{
  "model": "audio frame classifier",
  "n_mels": 64,
  "input": "log_mel",
  "num_classes": 63,
  "norm": "layernorm",
  "activation": "gelu",
  "mlp_ratio": 4,
  "fused_qkv": true,
  "qk_norm": false,
  "inner_norm": false,
  "init": "torch_default",
  "shampoo_beta": 0.95,
  "lr_schedule": "wsd"
}
Rows from block 12 of a small audio frame classifier, named by matrix and row number. Rows with one number belong to one neuron. Each number is 500 + 25 x the weight over its row's rms, rounded and kept within 0 to 999. All counts start at 0. Numbers have three digits each.
After each neuron's rows are labels from the 100 clips, of 14976, where the neuron reaches its highest value: "lies over" is the class under the peak. Only what is clearly more common there than usual is listed. The data: tunes sung on syllables by a formant synthesiser.
# fc1: MLP up (model.blocks.12.mlp.fc1.weight, 768x192), inputs 0-95
# fc2: MLP down (model.blocks.12.mlp.fc2.weight, 192x768, transposed), outputs 0-95

fc1.738:445500504476513560486491498531512522521483460511515515479490524504473515504486485538528493479519477487488519500510473464450494504451501500476514496458475503511484448443492527464495533555500507464487509473496504467523492512518510528477513495482491495492504512450530539503465463487492482508
fc2.738:511493520523492490520507456493461526457511492505477484543470467515506499480502481478478506481551503467532481496518507499512489530518479529548532499492461515520467527532484502529525465499481496485537543483484462478491505528509483495518479518488558468494512493506489456492496486541513477535
lies over: silence

fc1.100:494490445516437526519505527508490511506509503502518490517484475480511500540458465512536443506482513496542521468517514510497502502480506457493433474510510490445501467448479470471459528471518524527448535555543520484492493455457482499484515502457487477505470498499525516476462534485454452469
fc2.100:470517530567490491466497527496535468503520488467497493489530447505511527535516455525508541512470521589480473483509526478550486493496534533515529510526509491527477473538517485511502499511487527453505505530470461506527470484477524462469455528526458497490475480504460488520510486481501548486
lies over: /t/

fc1.21:476536481485496465557475501500482492456505520496486494466496495484524527484477511484534498496489484508473487499537461549468453478432489483539491491494451533478474521519494471479482458483503515471483503526465535512478502523468486526521450533517522490524513511518517536488502500558477483520
fc2.21:481473517484538506474496479466509479457493482509506482535525493491513486505514467526468580479492474518501548477501503465500547493513493515468568500509464525504491485467478466517538520484515500525432531487518483520477532477467514486502507507499467489516479461486517506500514490500466522534
lies over: /u/

fc1.198:507488495534558468470496497505490515524520455466454515533524488475489481511509551485471507515480482500492455505500433488503523505479524476510520471488506478517558491515520523457481495495479461527498536511481451500457513484486483542468484499503497476479434523512525472485459492501473507498
fc2.198:563467496493467504495529559525541496488495539483482504480486482475508490485504492498495476511497508553486477508512526483494515499497501482497457485514460496498537441497459503480505512472529526489510507475503514551501484515500542517475477517517497460477468510517524499513495477478552508528
lies over: /l/; /ɑ/

fc1.687:470496445504497515478467501517526500496528469453476489459524531510508493493520480530493445519515495490551442504494517545459501516527553523487509488511492526462519504480525434435508495488486513485515521487488480464500484506503491513506488486495528478490484490535486470472491524514498520499
fc2.687:489508470512502514514479470517513477516500500486489488563446452473532518504539486469541489485572504485504547515465472507442502483513457478498513489483503455513509496509491489528550508476494506478501502529488546506492503504441485523480510486493493471560518463515510457508467548481483502524
lies over: /t/

fc1.490:481528499476469491536479477549485482480538536490509478495456463475477523508476542476527526513519526481549472524496554513471476546498506474505545511454469507479510486485510504501499434499487503506507503513473503500512533474449473506489464508530524478489527496519472481484518459470505520470
fc2.490:475497508549520484480453504495475552499478483535516485498501474503492525471529478495461495482472489508502516510486491548502492482534509538517537499495466511507508541530517507505507537503494504464552515496507538486498502542497518516520483485499515510473445488504479462484550497558435499482
lies over: /n/

fc1.207:519515508479480463491505493498510492531545477489515467493523476510516471518551520500529540467465507517499482530501489496496529555505502517487479479480484480460507467510466564519482483515539488461500524519487505519458510529547529564459469524490503457486470481462519478492470518473469472550
fc2.207:526498491506510518524532502542490521490460491497482529507479467489512485514533453480494540481508498556482508506468475505507503471479541488485479497509472510539475449530484499495544513547519511495476507518488478503485512497532526501545524522520487471506507509536516526513484465494479534456
lies over: /l/

fc1.409:487524483513496476489474502550550511499477511534499544495558512487518493477488517504483480494485556499515543509497505484498499453529491549498549521519507503547513505511522508507484499462505490533527458511477490468490474472494501514534490524508476469502501517516460512513504486529529476509
fc2.409:538541486483491521492490490512548534529504477484521483494529493496486499480461499481484496490466447512543557502480485490486509522519554439507487522516497455536485524466511482504510495518465521510547511474502529482477484513525465523465506523477494541490497506510500428498507505494547485482
lies over: /b/

fc1.172:483507516505499479442538503498480501490534477499529515523522507506454482482495489508531547523439540504518516473477488521481488462569506471498542488547520531484491483512481529488516510475521487496482486476490533479495496504483519503481541536508490521498499527503497501529532503468465513530
fc2.172:438542489505513484494497452471525496547486518483512476535486527490525529539467477536514513499461468490485477519476490540540500501492482503507467514486481493516519501487504526512486494508475452467522485488560450534451465503508538449507492474512473464515509580485480471515525479544521543511
lies over: /o/

fc1.570:524515488533501510531490551493495463472498498519502505491517521519467484474514566480468450506486508536515491556460506490487503515517524461529478494513508488524512512538469476433465519501446485513516489476541519519490519499498527496471479496538488467554456486487496486515510495471518485531
fc2.570:518459487537513496467507495476538486511478478465505490490512455485524489512502464525477485507515489440530515473484457501519516486513502519490502450498476492516481515512478502500452517468479548490473522469508473467485477496465488527484493557504496506515486467448453511487540453499499491457
lies over: /b/

fc1.457:541483488504544530494458529500495502490501566513529488462527505527499518506532505491540471493488514520526534498472526458532480522521479548487488521489516480451526495510527529517489511512501463478493506465479502535482517489499516483510492506495478506503460506490499546472504490489525505537
fc2.457:487517501516533489474545486472510466479500521506483504504508478514502510481493518527512519507552517491453535544549496492463492452475497450510519532505477513482411537508486518485535466517528503528487495468523471519484499501511504470478500493467524528464522481538461502487502461483531539484
lies over: /m/

fc1.218:494490495447550494505531514494488525532519483522511531501527478493545493480502517464474485505505475538516512487501480474509452487480474483466521470507516480504519504467490505497485525539429484488515491504461525477503536491472484486464537522475537499512543469502506519478457478488500480531
fc2.218:511509520500480483491498510506474555449447480473492515510545506519531480487504530486475509497509523489505499515480523508484478477500497556502479537424546507514458488487509500566481532473539515496496470504467495491476511507498484502522507463453478475513529488470520504481468511521504472548
lies over: silence; /ʃ/

fc1.232:485539495517507525554474482557505502529483565468501507472535505508559473455487533513479532475454489480512525489503512484471527473470490490518510476475457487464486530489497520521528459499532436487502495466484499537493479480506485489529493492486543501493514559486508473534502507514499561472
fc2.232:445519519484479481466497484455480511524509505494491509475502493518470541517511554486507485500483498516498512506464456491537521517523492467517505474489465516466498467500511520489534548526510534464524533455523505468540481508453484553504493511487496504522497499509528494454495503525536552465
lies over: /æ/; /ɑ/

fc1.579:484507489451522474537529498510530491475457540518458533523515532487489442494498492531518488492476469503470491448492482502527553543523466493493501522516508503534520507492494488527475480493498499509497456506481496503491484523439512494539504515475540524506489468469519500529458497492475497494
fc2.579:508479508489517493485531456503487517548491519493483524487509508465575502474467517515540511510561480480517476468496491514476536547511496492430484476465480485491505499481512452472493492493478513455510514500474519547491477511500478479478487483461499495508462514502485510545520540459493548528
lies over: /ɑ/

fc1.427:512520497485527499495500525511484483493527513469514516505473505497498464496504562473511530492449500505509452548478469512493513468534498483524485536550497531493524468463507498476538477518470517496508458472527515549458498504462483525517492499464454505492506563493534492500458504508498494525
fc2.427:482463497505509534490483509490467464479527470511475509502534527548530495507484511522422503491492470488501480493534481515520535461507478470540470533519477501530492462506459546510525489540452475522460472493501507517540522528497522491478521509508542528513462541439486486533507441459504536501
lies over: /l/

fc1.27:505495491510518452508474537478507496537513487483542481456493535446476481460492505512521513506505526500529537505473487474483457491486476498547540479492507486464514499507495526513471469479552511469481471518478466469511529461524552519483477486516486517524500465492541479467514520547486495510
fc2.27:484493485490474494515475556482496501524525484488470507520503495451520502504470502479520502496463453514491509516521486484492516495502475528495456483505524502481457509510549554489487510457494505481511501469517492487478497499498452537536517525470535478504503542488498507508524516498487474512
lies over: /u/

fc1.439:523472553517461456467537487502513458485538485498537510506475499506504476486521483506511541514528492503486491494563513502467522532471494492479499491476505481496504500451486478504494502550478482505520500473477517520427534445495527535474503464490525483512481542533498506493478468452540519498
fc2.439:478503461496517493498505491523558483480459505536485487519482485516528531481552497466519513484523506548509474511468502517518463528472492533527446483500545461508521519513499490490526496491484467510534505492482505512514487492525511508514515489459526540489422532485479495553487533461485481480
lies over: /ɑ/; /m/

fc1.593:488481492490531546512501511483479451506506510553463477476537513533471499514501514492451491489491488482512509492460546478492515543499524549469489532479512515524480481542489505466522481500473483513497513507485471503483531493547489518504495509487525526447505458453488530455514512458478480448
fc2.593:496469507486470547509490473472512524451506492485481467497503486511503480519488508496544491456487500470531526506508480519467471512479467469515591484513486513473475500507549505475463506482519517535509495534502571538481504533493475507468496497491509451488487503549495487548489483496496497494
lies over: /i/

fc1.347:435505468514515482471492520512537525537459489490480526507474500459496521523475499514477491494484443486512453488498463509523507473496494461519501519492453500513519502469489525539500514482471505477506507515498479481499476507519486531474454490493518524504487544476510538528510448503482466480
fc2.347:496535521491472496504495434429526508459538476506485477511469515470496524513498475498477482492536510471483472478469523462507531498488491509440480535448493553465500479497548506482503487510498504476501474474475473465445488479511496490525467520514458463492532467485517480486482501510508535505
lies over: /u/; /i/

fc1.700:529481544534507512529532486463535499516537501482493451501456487500477466518480453496501484500480453520482516508532444488529513547518514457498441504513497488518517470509522557525483499497513521466498469490477465455530484513477568500512517511527505525537491496534470487489471469488486524489
fc2.700:443529481495479540523522503527478479526458503518501498486522540514472500512467522483505518490494541459533506512445525500469489514513479498478527541540521494468529527508520496519497511541481474501481529514468472499467478558497489495492545505510460478514503494502504485484503494540488555445
lies over: /ʃ/

fc1.226:498492471487490481488511438505495499497511475490499545539485554538509499526495487465469533510508526518489518472504472520504546511506492500424488530528509527506520437484511527524513512526486497490497493503478498490513515565502494503493589518494485538526489481502484525493477511487528486490
fc2.226:501527464488532509530473496497491501471482515518491493532510515506504490511506530534509524470468497507473501510523514483472466484500530496526539520515498461425543501489530555465542531510479486457511490486550476502547547493548452447507473466531507520522511527517495503477538489525489496519
lies over: /d/; /u/

fc1.500:494493460492454504474523505496482534518486570493540556465490490483490540511529519504484533489513446489512490484489466491497489535503525503495535520505470504524535506478518512465462487498484489504495487531478476564520500511554487510537501545496476498505493529500468510452526510501564510504
fc2.500:500513532507489510527502462484471502477532479499514505532487484505522472471502468565535491511509481550488507516521471512491502464470519467501534496508499498477512483451471476488522479517485498537501498503509513516496500494468491555508443532496499489502519497504491461512522504518456527569
lies over: /ɑ/

fc1.401:496470484481510522498460519515501470504528548484477498474520533478490509508536531483523497502479532508523507475527494508512512504536530458460487514456460502455509496445505492478476509516479467522481531551506532502503489521483534514478493480499484528484505503465480480495471441537469469482
fc2.401:561455477459527523477526457495532496499514539500493531521472524505473487505533524472511497479507485486475441511515510512501551513497481471514505501498487532503494528499465480487524494472486546502478523475529538548513525518455456522484490517496487522523545539472475502501464480471510534528
lies over: /m/

fc1.479:500432485514474495507461490503488533453511452508484486499520502444507469508522495513465481490509531501489544483567499511512497483472457485508446475481464476496491534515518479484472524456526487537486490503461479501529516520456502473503510540508537539488495472489516492533530523500515520502
fc2.479:430508472470496500497494506515517455483507517487484499512483474506546459524459495541497493522452534486509494498531494526450491477481525438500507474501515496495488479495475495497503539511476516511492496472492525490486500491450500500485474484513466530519474510472514559534465501466489470507
lies over: /u/

fc1.77:499484487505454497536504507566502512496444531499493483496489496499458520457522509511503511516514499464500499496533524447516528504478476435484532534483490486477557496482504432474485486487455549495501523543521497509505491505513493508468474461513504463515536494493461500487488484476496483482
fc2.77:488537494517542457508498442536544526478460503518506520532541485497506512473538454469495505491480512494478480470502502542466489494470506510471475469486500487557518515525520496541493507503489522468477478444463534503449522522453506510486498530452485497555547503538531486466537482519475494489
lies over: /d/

fc1.389:505492500485479517481533518478505524512493487514509498552523488488506512518472496499509489471475503549524506471462473505517465497476444442515468521480516481498530491483532479489488525521473478505498484533488494507476515462491509541522499502517578523528531488489494469522511464517505580516
fc2.389:512501438544525551464470511506474461491505500532515525534482477502518478477470492448496506505543467494476499456506528515484510520510434477517509474504535521547509518507492502507456477512509526467468546475499487491494514483488491457529497497524465560481486508513534476481504543489459490545
lies over: /ʃ/

fc1.702:514500465492514454478513452483527540471476524526522475508492461474503520529481485520494487522495480523506515463560509483513510508440528524522472486508547544541510506529482466492477498525526460488508449446515482483456483472531455521473511527473485531471495496515491489486506530467496481498
fc2.702:468489493498536526485488519488502462524537497497507492496517470489514487511495515534490527486513462451481494508500398515501505534555496496489472483476447474493462513510483535500455497471456511526499506515508492535475442493514498515486515501493473479458509525519494492552494466545508507502
lies over: /ɑ/

fc1.253:498495517528535454475497508463485484511495502542485470547480466554494489456463519505485524488528499445495474533520518481519495502499463499521511485508515503486443508487501494473511481525492499512517525543513486524496526534538481572470479510511477499499494521496524457510507506536488534481
fc2.253:490508512508493542512513460501492568521491525527489499463516521534510509500495482489509478523481502505534462474518491538503479469495524471460498527493529476480493528539483507473553459488529483511531525501538490475502464504493504461506484440473492481509520565544541491510497452519478493542
lies over: /m/

fc1.650:500521516492473511473497501477482517546518479494527488458475513539523469524496510509538476502522522522488478504531483500490484468495481562496471487489517517530508453500528476487515494505519501506511533474509469511513495507503501504491491530515500527492510519498494508494529562493524510537
fc2.650:478494490448483477509505558470511543483539491539456513528525500505499493476509478474490518486494506437514526527542511483475531498503492499501536518518524418468511538472476478528492530482533489505497553497490484519511530516504488461450480502485476463514527512502539449504510518459499518528
lies over: /t/

fc1.643:466500479445471503508519516471486493474543524479503467478496485534495434529493504498461469534497478495487544536495533444537527499493472445566502480476536523530505478457513461505520519499490469507456539489505536476543541483519463457495512485481497456540492513534482516516498508508474511470
fc2.643:507503532491491528474500493537485485544479471482535500512445490521545541475511458523527493512480544473495512497506483504506548473506524501532500519509495456491498518508490510459483506484490503474501514466506520534538521544489475528524496525525528487514473492461478498515468519468486495480
lies over: /t/

fc1.14:536496528521470509492441519487500475479525531531505492484472483484494439476538537516476531509495520479517493483508493505505517531512451495515462511494499480510516516522475504496480533479458547497537523481568527511482511474488537515504506511511502470520460478528461469497453502503501487533
fc2.14:528475484502493504482529489537532546482538517521512499440486510482530474496548536491524489512452470536499507540481488436508489503513455506506534506515528502488478492467535514482495490474521530475514506507504521489537502535493528495466466514483520475515460506505515517544472516496479520498
lies over: /m/; /l/

fc1.143:528525471454495488505494501504468484482483511512525471521462484499475485474489482494519512485522493512511486521529499525485502510451493483525493534477496488522508448531491506489470487543505504505454467489502558534528465543501494503540483486500488501551492446499498474498513532504503500534
fc2.143:524504496477493493468487475531493496533523477495496520524513520496521514463535521480547483523466543485542485458469471499531484488512486541453498498502495464546480547475481518529482531491505512453498524513514498500474538490538507506484506454463518473497530490494467520529516481482526485512
lies over: /ɑ/

fc1.575:438501504440504500460488538524472485462485494506496491490509459501490534514517483474487483507534488510533538509526482498516494525524489501471508523470479504511519536502482552543562485498475479510501509516508537549484513502504499442491522487497490504540538537482535524489514529498484490542
fc2.575:454503505477478504494520511495478514570493522499525501524509491530465521525499486489538452537463482509522503526488475499520441513542534536488507502486522511498500493538521487506556507514480526509467515520496469476520492527535521445490502483486500514501496517495475483509491497529446504484
lies over: silence

fc1.46:526521500523514492488517489539488521469517546488486519531507473494499481500516494492481456475511505509519499477509535558517541485436530537491500520572511458487527498503469481509529496544496470513469500499525501485494481527449510468512453479510524453452513532504470489483556530490501557489
fc2.46:523483541502473496496555531499484512475526502486500505499508495464473471479511502506493488454483505476485520481496515480465521471521511468474502485511511503495491521461488524510555497495497482464502498494502499500471519465513508433517511496510489478573505473549513519535454530447520444522
lies over: /n/

fc1.234:485489482467519528466471499481530526470526526524499499501489473568493515464503485492498549507496495489456519511530519451488495518529507528498501504483408511506491437483498506507475491491463495475502512520542509471516430508578509461530512463505520516509466544524489484521476497461482512496
fc2.234:499545453487484523526494528470513498484509490536507514506479473484491536506500510483526514483472477436522474491451476515517509553499554474496497484515501494534467528490535522497555526482500514493482483478515511492529562514455498514462509471496508476520448455518464490505495495495524515530
lies over: /l/

fc1.313:497516482509502539480463478520520479430518523513535525497536507461485460464519464461465513475523535566542502499455462499493546493481521481484465492489475508437517460488482486485522488533497496512489464524468514466484488463529507522516491523532506461488522517525497480487557545502531485525
fc2.313:471519484512417484538500502502507442491493554541556523503505498524490495480497513518512501497484461465524513503492520452475471479537538487523514460527501494510516494522491508506552542490516510519509479483540483542471506475530469468496498448532485475496514497501543507539487484462487503524
lies over: /m/

fc1.614:497545517494514506472466530521512517477480516484498548483490490497507509531503491529456529467504518483475525489444529489491520503497533509513520494550525501531520542521520510496562509493488493489474470511520453480465535495502493524472537483497513486513487514505502463537541527530513529493
fc2.614:528526436497466472502542496512497498501478487524517546470547493517500479490420451465535424523484545498469509509509487491476497500475500515528506520516534491514531516489531470525477493493529505497463485492539462501495482491476516463483528506557499498481524548540489513513441511507509496516
lies over: /d/

fc1.334:538477486511502476438517489496486506500533516519488476466536508508527504496538529547476513486502468505508455536448490483462468519484517545487542503485515516542504470473469533479517493557541509485482507503483491478458457500522459501480528534491525508506498556504514498539495515506501457479
fc2.334:514520465502531490506471449494512477501523504503498471501438486495465502514486532497531491505515520541519538522533468483506540466476470533508512493495542537486487515505495517519522478490467476485505517528527483520504563505469524473483488495494527498508477452549518516522463545461506533509
lies over: /l/

fc1.122:510469515519510480496479471477473468559480520511527489466484533440490527504493522572467512493528473473513508485500509465497516523445456500498493500454489532515504436447504483517499484483507495488510528541522497501458470511511492527493485537502497470532469489477504448534498505506471521524
fc2.122:471500484452458524528531496480512494509477473475509536527530495503524513491506508468515540500541498544502515550487471429515497475493507478565534505473492524489479552510465538500487493485489472526501478489512516497476533517499524514500486580520488504490542495478483503478504512527481488509
lies over: /i/

fc1.498:485499462513470460486510487497470518512478542508536477524512523465485513514436507532489485478477490507513530484538453467500516527501534444483491480479483502457504473448456511530497490506485559495496526518512476496518500512497485479489433499527535508491529477463489502463481459513454478489
fc2.498:481508550531489498488502461505469483508481478504468524489476473431528465522542516491492503528472539509515467510507516487506524525457482447490538510486513550467458517480492495500538505483500533495506520494522530500469476509504523493540475500471488498451492511500508541490489480496472534497
lies over: silence

fc1.468:469503488516509482500479524525450491526506448520450477517494499477501466535491497504480515503544484471475448513546548471506460508508528505495486506512521469488489529494493503511543505513529562516494474496463503479529474472513537458499534484516490494480521445515507497520529480526498496482
fc2.468:501507495516497501515519513501468472492487489489506474479479526550508539443500498475513470535498523549519534481507438524495503514523462526508480506554500463497536495520487493497516498501457487514484516536537478486532499482457523484490525488522480501525507461489568499501518521483497481474
lies over: /ɑ/; /o/

fc1.252:517500467517453486500541520465486514524502510516548536501450553463489509503487491515477520494522526504540503509469474497534507473442519541532507503482487506492512549485480522467483521502499502518483461513512524489525505500529521494525502515515478491503531506473476478478518484481437492538
fc2.252:495561502517526474504538509463504515475474439498543519524479490525497507480501488554500509529517497483469518509512483467519522496513501483489534510546492526493501497571503533517458498509479502452517507504492470514485468509530494512494440453510484511498501501529524512482481496554461485474
lies over: /d/

fc1.259:500517532488477502493457468501477528469485516510518449523475436541451533514493533517509482473484427511498472490504487571507504507487454507507486504518500501466519465502499493529550479487522499504507523492512522503510511507551517494528457482477537495515529497482495537508505481543490554481
fc2.259:527503530510529513514502495482457506520514467503534479483505527506518548505532525492552539504473529473508472513523541495485564496544540521488505475482498466561464503495468472489499471511501466515476495481535480475488521520507501506507483486498457509456512529452521524498478486507470507530
lies over: /o/

fc1.691:479499509542510511492521510529487489478478508512571515506488500449474485518493491494545504541450495541554471466506503507543524499462503581533503504535500508478471486501513485502522495527505482517511514466523510496481470495511452468502483451535503509546499504445499512495485489525471502511
fc2.691:531538520500515483534497488456556529533487487515524463522497528545482516479496500557495511552533493500494487536505524488480478505532534533440534509522510441525499528486531521514530492494481505510508534485526494505522512504524525532443488511470445486496511482506456509500534509485485541479
lies over: silence

fc1.420:504549510504488504502505471478536564489474519484525512516501506511493539501509509465486501486485513439506491476507530525504480550459504481503521544508550464507485481498523508493502542499501504466526506436491511513507488478519473496545471516474492498484541491513526565454543497496533547488
fc2.420:534494535483501499528494461459511506551516550431469492521483522545514489518536487506527533456477493500506526493507527480519486482516531510499503502508487534513497477499487482505495504510488513514488519499522539510509501520491487484481519499481517472503522472501463457517504472518448484502
lies over: /m/; /b/

fc1.295:525472517454521544446523507478486514472431485505512485543499514525467461497520485521547469489507543492488452526502486525483491515534508465523481491490485479452488534498479455513470526485497495526498517477514514462488428533544518451482519492522511516524481500497471494495480527532526499508
fc2.295:497481522506513549496527473520503547491558517495501488453484489549494511536468480475515510514509504517517490498488467472514557485468492489452497498501531467518450507484505468513517493482514475481504536526477490531517521497478499495489516487483492515487532530502500505511470486492472563496
lies over: /ʃ/

fc1.698:490450495510481486499498480488508481443532490512496525519489475484522477510539501544537529551496481473513496512495495498514537538554489486489449479506522516466538504489484500525472530551559496488508493468502498471504489514538509538468562540481470484498469543533496530498487511512537494508
fc2.698:522465495484476468493475485529568487482467480483482482517491463514510516539486472476471513507487488515472500489471505522531556474509502450450523516506494524482461508496489467532487520508486487475521493527478545523499492441452497481485547490537516478524535545495520487511490510499520438527
lies over: silence

fc1.60:517501528505501518484491470502501516488502458490526522519504486535471464543506520512473475487524522555555484523475497505487510495471480512501514522516520523462472497471513454514535488511528511484521472539534512508517509480506511473468521521501515519467487557505552473507514463451482482515
fc2.60:531516507490516531541452498475522513510471488515512479483506510475491480471543524499545495485485527468457523511530490514476494511510520474450485507478576487492480520501509465491444525535473528545568487521491544515496534520488509523499476465520501533496500493503523478447528487453504499480
lies over: /t/

fc1.610:480546525530505499542502470493520468522508499514506474484472501498471524461488485490495455505497513477517439526533475488500503447493483515492500505510508506503472439483543511549503485479562535528509484523507459518512490497469498505508459486479480478473511513504545468473526484486451558492
fc2.610:500515520540467520533494518491509452518504537496523505497500495519484509510514502468523516475502486476477564521492526493472491498504456502484486537512495498513513525533481541484493467499495463483510538486531462536495539492466531498481525521469488462475462520532461505461506550490498496513
lies over: /d/; /n/

fc1.701:502507480521505491537498471523443515514501480468508499451503509512529482534474494536508506471475515519462498500469514458482456512495521511527497471517476468482500528502513475409452506529538521493488508511500464474472521520537482482512473528486523505479482479473487510497504485478491541445
fc2.701:514516456526512461429488529476503527450475485511506555475496491531512500550476471476495481532505511506529528486456458469474483501501485524499486478514497488467473514539472472525493479469448488478514506463488502542478482484485507468449527474548472486498505519527520466494521481488471502501
lies over: /ʃ/; /e/

fc1.518:500510489491502478497502512466492497492518482490440536538502512480492475475497501471445480533488498499512490527543474510496507512469465511489486499496533523527483506516506486538500459462514512581519499498482498533519515478511488540527485476506479504505509505520506524478491470510458510560
fc2.518:514508526471494485478477466473485543484507469514491451475479510522491496508482542497525522519488574490444434500491513498515454520519456483490536471447463487489473503493526513517537502459487529518483486532504503473485498494454507543468488512514481531513512551491471484474530496528522512497
lies over: /i/

fc1.462:502516455533486501528487506467545472501518487489494504534493524451463519512546550463503513483513505476509476489485520494527504519500484465522486522490479536518512458541485484476503531458542507491487485500507503519550491468516540506542512506478542503461468490488489466507479529439524483519
fc2.462:517539462538468490496520466462501515528537459553453534513552482476469487561521481535511512474478515472482506505505534502517508468499503514470492539506490498484497464480471520486500510534510480482528518555482496542516505472453487499516519480475523473522503549510513487470510511507511503549
lies over: /i/

fc1.87:477457479463497467497550529543470492555502459503488493454471476530478528479467441503489510527507505499521515520494512516506519527500501478475494531500528530460461495515467460496473469513503476475503484504521519500524464424542523490546524535531509493499483527531454505512484541504470492454
fc2.87:522484541467473463491509476535478484503463501480515492495506471509518501511504497533489519510501513496492512530489538506513480504501501487456508509459511509527488474509482514498476500530476542505525514537506506520490495503483478478474452486500471499512515527492495474518459454507485504491
lies over: /æ/

fc1.65:470480489476512499506492514512511516522499457475481463513519514484510501484519491489511467491502495502509491485509495480474499516535495467497475477545462513443500483563469476477513566502530445518535503545511451474463520487471484552516448495469448520510462484497496477500554509502511507539
fc2.65:522525523524525494465497485491507502490495532512488517491511461489497521553518582512483465538420500511515454498505476487508496521501488495477470512491478458469462520490536490515498464477498492527515527493539487530516503467484463566468497501486491489476518521453520503485495476495535492460
lies over: /ɑ/; /o/

fc1.167:464495462487481492493528477535459557449481482532480501534524507504529530509506484489491471488511507522489491466524535513491477528485508457495531549510481531508511494500507483476494510478492518514518508477505508497526464499469459546495436524485524497480542485525486494444458498508483473526
fc2.167:500499500508509517522499486538470509477469495454472468489513511495534521542482535503536528490478504489483497497496514528490481501546474511532491506490506455523485528481514489535497482505493474473460529525496503513501478518501500492485524494495501524514494480523508490447521496489521467488
lies over: /d/

fc1.520:461521505528518494474518517455512557516499460523478518534489456498473471495551449477493507488521539477476503519523509512465529493511530493449486537502508534506502495491526523538547525524519459500499490497509492510505497512542491525530531510473511500502538514525512545513512525526490452513
fc2.520:505558478465500448490495499502487461495485478532506481547516542505521510484494530556436503500492472475500490473505492483507519481511492527507530465501559531521496522531516529443525545548531477525515470499500472530506500539489503528542528467525531491493485472527525523532488499497472472539
lies over: /i/

fc1.752:481512522506487523496518494448492459507517489482496488468496514486474493462457480454487488488500514478526499509538500530509520501502521482507523524481492551545527499479514479494501514478473521513508489514513505515480460485470483507502512455533499512497540459511500448519496498520482499544
fc2.752:513532487498533497478522501487501518494498503497558477551452473507480504441482492505474477508505535509504498505530530508502511478468532512498475476530476524519488468520547474478473513506528509473492505528493510470516489468516536513488518487506441489478554506459518501502449523505508492485
lies over: /m/